From a checkpoint of a small image inpainting model: soap at rate 0.0032.
Rows from block 3 of a small image inpainting model, named by matrix and row number. Rows with one number belong to one channel. Each number is 128 + 24 x the weight over its row's rms, rounded and kept within 0 to 255. All counts start at 0. Numbers have three digits each. After the name is the row's rms in percent of the matrix's.
After each channel's rows are labels from the 100 images, of 14976, where the channel reaches its highest value: "patch colour" is the nearest of a few named colours to the mean colour under the peak; "strongest on" is what is common among them. Only what is clearly more common there than usual is listed. The data: seven-segment displays showing three digits. In brackets: how many of the 100, against the usual share in percent.
# convs0: first 3x3 conv (model.enc.1.1.convs.0.weight, 128x128x3x3, each kernel summed), inputs 0-127
# convs1: second 3x3 conv (model.enc.1.1.convs.1.weight, 128x128x3x3, transposed, each kernel summed), outputs 0-127

convs0.28 096:132106132095146188136115141112155133094114138105106130105106087084109076140090106144104129143112151125145117160129141101091157106122116123134119106135130087131153121136097127114124125142125097118090108129127171184152102076101138156158133092139099127150114125127081103139158136078071120123145140145136134139132164133100120139139087095144142152126154174148149100145134141159110081147123
convs1.28 101:158169091158129092116158091170079121137104110139129159121142120121121118143078130144142112147148094182148146079101138128180114119079143080108121119121115118100085130117170130136131103138130112115133128134129135172126109157154119099110072106106120086128143159110156143119101093136150147112132100116141114162132106119143160136121154150102167131112148102126113127091133098079143120110121
patch colour: grey (98 vs 61.9)
strongest on: dark on pale (100 vs 16.1)

convs0.50 110:142115123109168128125119075094183176113105122124146168085167121124096109149163134093131134156105105154120116117101118139132123132087110112177120118117150119089133120120138138133146152101083119181136134147123156132110137098144136156134099100147113116134109112141131119102124154134126138145122164144105184125115128094145131093119158108073101102128164154134115124182083139146111081110146
convs1.50 112:125177127148103179103110128140077118140153090127118133128108108136132127063162103117117110106149134107120147116130121137119073147129117129062126112140168106134111130143107090139105126110120103124134110137064100126133131144112140103106136111117161123132122126129134084139135124116162155120135103102121099074123131119052105133124079122149138152093105144139139070082125107112133104143127
patch colour: grey (97 vs 61.9)
strongest on: dark on pale (98 vs 16.1); the digit 6 (58 vs 27.1); third digit: 6 (30 vs 10)

convs0.69 088:100167113135114140106115094167118119132133139084085111148150114142095131144107095105089113121111163169121139140124141160116161130128118153127105164163162104127140127096106112165127143117086111107101127109119115115100130127152169082134109116102121101106099117088123140133097120090114112149180115087127180093124097111149121149066104165138160147165143122117107130148089102119157126136133
convs1.69 120:168118124124095142105137139072141130083160184131139146143114148098109122162092099167100110113125094099098137155129077113132113138143132114123146124157096132128106116136186101134149188137091130116082103121139090111146149121139118136114144146132078142132153132145144116071117135178074143114099112142128139123156139135103127057125134117123143128126110113145104147111124138122133118092133
patch colour: white (50 vs 5.4)
strongest on: white glow (52 vs 17.1)

convs0.70 092:144101116145109092168149137112115157139147141110120124122143122123094119164114104137092149171096125093110134173148166147089151123126145119128099138121108152151138118153121104111116128123082082177102121121123132126117123181162147090119126160078134080126062195121108132111151116122090126128130136122118104124126112118109119151083097141119139114147110112128089102143156171096141149099136
convs1.70 082:135109157168108136109078143093161120098113074151149145130119158128161116106120165110146110145127106112103084130117115129133133174109137152134168096155105087142108130111123110102145154128121130111116117122138144097094131131164127140097142128116119129158147130139113179076131142166111166113108120157141125149139112132131132150147139144108069171114171121092114164101098185152155129102169
patch colour: white (34 vs 5.4)
strongest on: white glow (66 vs 17.1)

convs0.47 093:128148142166123101104105161105103133110121111127191100142128086131167104110147107126117100124099162111128138111112142123106133125147094085119151119103154129107125127116112108138152126108133132105155094140130100108150120139168158114139118122131096084121108154116091151149096124174145072122155141174152118105101120123098069128107151127168129155080106109106114147160102123105179130094091
convs1.47 093:129110137094140111101133098155090075099115138148095113129096124144112119145141148156154117088134124116125094133127166121131123096108110130084111095136124121126163094094150172114150109134078161106129109109122104099132139130109101108099124178143132167124129121113143100106167080136119147169108117129156114136154132121127096133158135127134154152150153093151159111066172157093101121089104
patch colour: grey (97 vs 61.9)
strongest on: dark on pale (100 vs 16.1)

convs0.76 088:090132146167118095107110101139109147065132094139103063127128132153159169108101098155147122133131087111088115135142123104113142129107118133110162120147106108078042125117119140124124131111080128138156128136148133129102088109127143162098098124130170109130131138161148149094146153109130096137119086120121142089107129140102137105128097127148116166104114129115145169144148158130121112127158
convs1.76 092:116121114122117083162140128143135140108104131121125171140108107114094106150140155135143107131105129080130114103143102198143136136158136144115132129135118121132168081102111152101134116134101101125082121154131094116127143069110105142160106139141128117111170153147092142118137120109132173154125149127121135140098110093161118183162145105062157111088136096163099100084100133121130149139116
patch colour: grey (97 vs 61.9)
strongest on: white glow (92 vs 17.1)

convs0.64 109:099123140125115130172122198112139124115131126120149159185093143123127120111146137161118090123107139149106104103112127181120101103068125115124134102134117126148121131111120092120118126105117138154123134112191125087144107155109112132114122110106122133152141122137099151132082117133148093126123146149132131146154106158178149111041130126110152105110116122126089169077143153099113121097136
convs1.64 083:121136130099123131092108124127119137151122135116179129026125130154138149136102095054127166082102122150147125115138114093152125140144093106149177126099130137117104122097113129117138131085090139128114109146087125126111124087115125112153114130156111095119137101117102136096150129107090148134134103146160130110098152106117111135128119110073155101124102127130188098141130121125130123136096
patch colour: grey (97 vs 61.9)
strongest on: dark on pale (78 vs 16.1)

convs0.124 090:156118144091126198094125141105103133161110138109117109121152108101107111150097101138087164141137132093148164081112113098113158123095098127146117127145125135104140115106107145133145142116131106141135109153116149130113157126132150123137112118119066161117121119077173137068150176095096136090119108117133160147106174087151126118123144129143130094157124147107093137150109123105109143160165
convs1.124 097:121108133127131090173123120093108127124162159096133155159092123140144129096147164052115121089134154112108058150099122193096095103139153135138143168088124149139125101184131134139149133115102139111116132116085116089112117130124099136141113133150125101107115109140103087128134097105171113117098121097127149120087130119125140165123127132100146122127170155135149108142144109133112137107127
patch colour: grey (94 vs 61.9)
strongest on: dark on pale (89 vs 16.1)

convs0.85 108:099163101111139120106135163121129136203136139112168098126140120133121111154161129099135155129116144107111120134117088093158071114122079121146126129164103139172147100138133113134123091168109114155138131153102104127106121125147130116112143147133124149095115124124106097086170154118123114141129083117116113173132130128141121172137099076109133153132159173139115108117128195172124121122092
convs1.85 102:105150167135094109143103147102109152092122138107151138092127158112146117113140085146107099126115125122127092129102138151080184130146124104112164123080068133071079122112128102141074116092140120096116191132123147090168134111152123119136132140108096097117153118140094115099117125128172123152108125123138138155149114124140154121087150159119125172125124129149154102150113124116141121139109
patch colour: black (62 vs 32.7)
strongest on: dark on pale (46 vs 16.1)

convs0.40 117:142127110148107113126180145114096149124136128128128110145132136083147118131075128167112147057132132117121126136106138099128119128161137112168102128141155119096100129088136089069145114123183149136119153118132132122120139145151154126112126134101127094140134131120141147172098081142109123108136156118109151103063117127127085125125094134081107151115188096107110104133119143124096094146084
convs1.40 128:112079152112148125125102128147160097120119144120089136140130142154095102154188135104133131178161169147160118144138151144088179131121138163109112111136111147127146144139126145148093113129113135116116140173141154119157147128148126144135182125155098173151128132134123135138145135122138073143131118151148160131177126127147155123137168108126106087164089126166129185110096105129145131117182
patch colour: white (36 vs 5.4)
strongest on: glare (100 vs 30); dark on pale (92 vs 16.1)

convs0.112 090:127129126124162135108128088152103119116114153120096135132162139112119129100105116097108143170106127178085109163136123078127150122117094123118132098124126072143081159122170114138089152159119094173118169130133130117092121119131091128116115079113082132105126110097132120116123129113129098128130099095111175067101139136149156120140057131108156127132145134120142142138151104149129102115158
convs1.112 091:122134117116150153116121109105158102132110121154112098130129102115132152110117118114140096107064090139148135081112154119111113128152103134127113146129106126179146137135120177151090127138117156103192086144128105145099150142155146126127084121130089133087136178137105132125138138143084169107088109084205141113159143147133139096129106111112119109117113150135153131107092119168115116119110
patch colour: black (68 vs 32.7)
strongest on: the digit 7 (57 vs 26.9); white glow (38 vs 17.1); third digit: 7 (27 vs 9.7); first digit: 7 (27 vs 10)

convs0.123 091:164123124127128115091081116156090148134130153153129105080160137105117119175155096138148111084150125121167200153144099114163110153147129101124155120120106108093106104105133112124116113134133108159136104135103130098129125139135142091144103147107125117121085108114116113114126137121120131105091119138099120121136167092094082128134074130113126137137143093178169086164080107143125101131116
convs1.123 099:116120099097116169106105109094108138145117148125175135153106128123123154115107132174112167173136083104089086139103142101122109148113113132169134150117161115154185116103148148114137145111135160111117118121123103143089108130138155133085135186146079128110121127096118109112129143114109138133112138155149127125118107127136119127175172081181187139105134126090111143134147126145152151156108
patch colour: white (45 vs 5.4)
strongest on: white glow (83 vs 17.1); the digit 4 (73 vs 27.4); third digit: 4 (41 vs 10.1); second digit: 4 (28 vs 10.6)

convs0.20 115:126152129157142131135089071118116160104103141118142101236108125119109174134131127188135126152096068130096133143131118117144131122122140104140090134108160134069128116111144127131139143176068154145107119119126150155117103131125155133091119131139125103113110077103121137140117154137104105130123132160106105114119116117105146130120114141146104142118106151093124117118168126165113132151110
convs1.20 099:160158169152131129170094116140182136167118167121131172050107109157119140126133102083105097140141185106170120134141129149108143130153127146132133134110137151150122089132124119127132131129120086117158169153130150162128149082155099144149135138147103125131111172135134126126124133131125126106136157127133142138106161146107138125138150126120096073143106125174104140142077185116137146122149
patch colour: grey (100 vs 61.9)
strongest on: glare (100 vs 30); white glow (85 vs 17.1)

convs0.18 087:119130146109124083111143118118083090111152082096118120166129109095129126115116144107132104162123112113157134133156135125127166118140124096137129108117097139128145146136079153100216108109131145124138117112154114125143135119097134083119082132114119128108091135125158184144144143093132125082134091098126142100137112122138105120092078100129107148087128125093083139117142125086163116147095
convs1.18 099:126102178114156110067140132124095142158090146100113132135128124115111119113143134107147155129113141157180103106095093155133108118155125134101083124145153121144123127126130119174126128180154155138124123132085101110147104140100124160154148098110140146106150116107156092146132135088129155132097116108152149143090143141171146103111080125154164099141148178128153086142156117125076113114151
patch colour: grey (94 vs 61.9)
strongest on: dark on pale (99 vs 16.1)

convs0.75 105:124115098131146131124109136118126107130123115212169158124139150126143128147149084160118119145116099101127121142123109086130100131126112114139124118133109164115136124139098123123124110141098092143138090157081140112109142129140098165146131096134078127112095118155142156118157194133098127138116099088147109141107112105143119103101157132074129126153164162174099103138145102151136161168177
convs1.75 090:113116143130108139089122150165147168155138151071173124100075085152102104154165130128134155105100133138101146130115102136125140157147136146132075155142110118167146116134097113123112192138129113153106153099133102095119111139111143103122130143118139095126123138141144116130130160104140117137106148128125121063150135127145179191117098119127168131132109133083097129142140080154108106111129
patch colour: white (31 vs 5.4)
strongest on: white glow (61 vs 17.1)

convs0.46 120:163112124103114134147124091086110125102089157113144120107150112102098135112139123085134120147185120150128099142150128120126122104141118142140104122095118163125124101114101090099119134143106122070110101122119128083101104163132129137094161086133135113120115127091126148216105128113142126106141120121107139113195105169116124141109094122145143121163125126088121117143149173120163111090121
convs1.46 122:126165163131120158114134184124126123165141135088142110089117136134127111121119134140086118115141109097111103104083165132156097138128163111146131133138170089107147132118142132197108143116133111147120148121149106109147129147145135121145113158092144127127148103128104112116203159115112073150136149181132112139116129099142095181111123162169102130112144133097096074144111138121125150128139
patch colour: grey (100 vs 61.9)
strongest on: dark on pale (100 vs 16.1); the digit 4 (74 vs 27.4); first digit: 4 (30 vs 9.9); third digit: 4 (29 vs 10.1)

convs0.111 100:128121081099105160109098168124127092098126105115121091120115098098125186125119119099153098133138132162089146125089129098131113143119116152130169140084129129098175108091196114114148143141122118119159160142112102111107098128107160101144101092130085119133119135091166129103098136134146124148127117118108124122197096102129106118148128124138109111151113154095147166128152108112153099130138
convs1.111 099:130155081151142143139122145118066134138127072127143117076152109157117116108172148193112144123147150093151145156131123134135155154122138111150111146099083153139109131120110106115110127111139085140132088113084154130132122133128138154116098144095124112127128140128161112109113123132117111133102153059145138131074112145108124144176132130156167122154114091140136137152105153122100155126072
patch colour: grey (100 vs 61.9)
strongest on: dark on pale (100 vs 16.1)

convs0.88 117:098118121155135121125062121144130128103113188136104118119064097192132125150129134148162076165163089144103106127102141105119128148129144129160122120137116118107116145127128127108138149161104129167127084156089128088147127086096114119096156097125141141113110134120143114131174137124179082128109132111088135118134102087129123092170127121113102146150124154108118131100137134091125124120139
convs1.88 083:129159132178130140117133127167119184137123094133133171122080105047116131160126147135136153143097125104123141126117109149124129123109130147071117117110115126132132094143147148160090097149115156088105162111119112156138104113132084115125129096174133110132136170117138157133144114116088118102150151132112123100108117108091122160104116136133083125082120125134064121153122169153136128148109
patch colour: black (73 vs 32.7)
strongest on: white glow (100 vs 17.1); third digit: 1 (28 vs 10.3); third digit: 7 (25 vs 9.7)

convs0.4 098:164125107130119122125121099112077115092153170091120123104126097109133126126114098103120147130185155106073150100174135123130109108125143122118117163191086080128118139117075150131107095132150133153101164128113102104150166087145092145102155110100116119116171163094101110125120118093158157111144118095150147100137119139159114134110153119144137123135126140143133137112114180127148118110143
convs1.4 088:120123169136152105084139137131095115163118168148130131139136130150120154096135128138133129119132080166149079152083099131132148120159145115130139149134107129122126140099106145110112161115191089149118126150137144117114080121113116129158095086153112117137096085158119123144130067118104118113112132124121126102123133111131183131098131086192135153149121123058119128137144081112115103141118
patch colour: white (51 vs 5.4)
strongest on: white glow (56 vs 17.1)

convs0.84 088:124112051133130129121096130117134125088159131145153175115109099166134107134100100096112098133163117112114091102127156125088148124120147116146128133081096123103129149091189099143143167146106117126113129173134088137099130158144080105121117126129122100143073121115094130106127110161110099114093130108117145121099115122131119119138126152115090150155165137130065162123142128095131118114137
convs1.84 101:125073095136117145128154167125098112109069102162081115130146104095126095130108179145162128127147143152117123140174149147107128116116140101095089141150101113156186086147094131140123117137121096123149109119091123138127119114105123133148115130094132105127139150132156129171130114152133132154133161135135123100165116164101139173108139132153154111144114086126173160117151136107104111186147
patch colour: grey (93 vs 61.9)
strongest on: dark on pale (100 vs 16.1)

convs0.12 098:148069100161061096140130141109101171121157117159066129132096167113133140166110134122111126163137099146146130102102107109091120134136126104132117102114123108096090159132128122128128121131109154078125132126135159140148118094133123119118117107131103090083110075106173110127135130123080131114117117091106172157117103086156133108126131085148134157128157119118108154115157097139129146124113
convs1.12 107:112139117117171154141186131131156098119145141081101117135105154142138119122116126143149125121108163104115171095122129094118137121116144138137129109131103155184223131158093097143140121095142094143147090121138123148129133113108118100106144132097154158131130150152129138127123141131165109165182155140119142125124098143220119107117108145136126127110119170147115109121127122089119125121108
patch colour: white (29 vs 5.4)
strongest on: white glow (37 vs 17.1)

convs0.118 115:108090114201155166146119136135133128110096133134133113170159159172130121127139129123123054152136117134135124119095142120099124107112143095108131118137144117128137125145152126118128132124147104153163092114141129155154114126105144166124117090111079116118115125128127122134129120119103102166127139150130137142150148110127115118151130114143207123132138122138150134114212154088165141061089
convs1.118 099:122121130101117135105128104107111114162120140101072092137170093152123081114103123122129132127119121157145099100155153118181143115138121126150092125094165110117119134131146141131124129159081136156119114160117147123111151090126131125140130125072145132143141142105138143119166169132174106120116125135172077140163133131161138151157127139101107107135123168088156168099055092151100112116139
patch colour: grey (93 vs 61.9)
strongest on: red glow (93 vs 17)

convs0.125 090:141137137092102102126116089103126084112125093132120107136120132112105133115132078129115133141142152108133061109190128094099124107150132101134112122104140081158167090156086117159150097115184151111158162099149072119155148115122103106122162071128135148136133136103103147149115134138189123114106120119101127115116113136116129123098104106120103117150139175110123126154130135116114099103128
convs1.125 097:145113148131105141096137130120116171148103134178158159128114071151124099156073126130181154116141119116083143132105106140123138126133117126159136115147112122098116105101144154105154150127086123121119123146188132119105122132139173162108123129151106080176135118113101090105146129104101147110096110142127145160136102139136099151119122118085163128082135103075095114138117164157117152117156
patch colour: grey (93 vs 61.9)
strongest on: white glow (64 vs 17.1)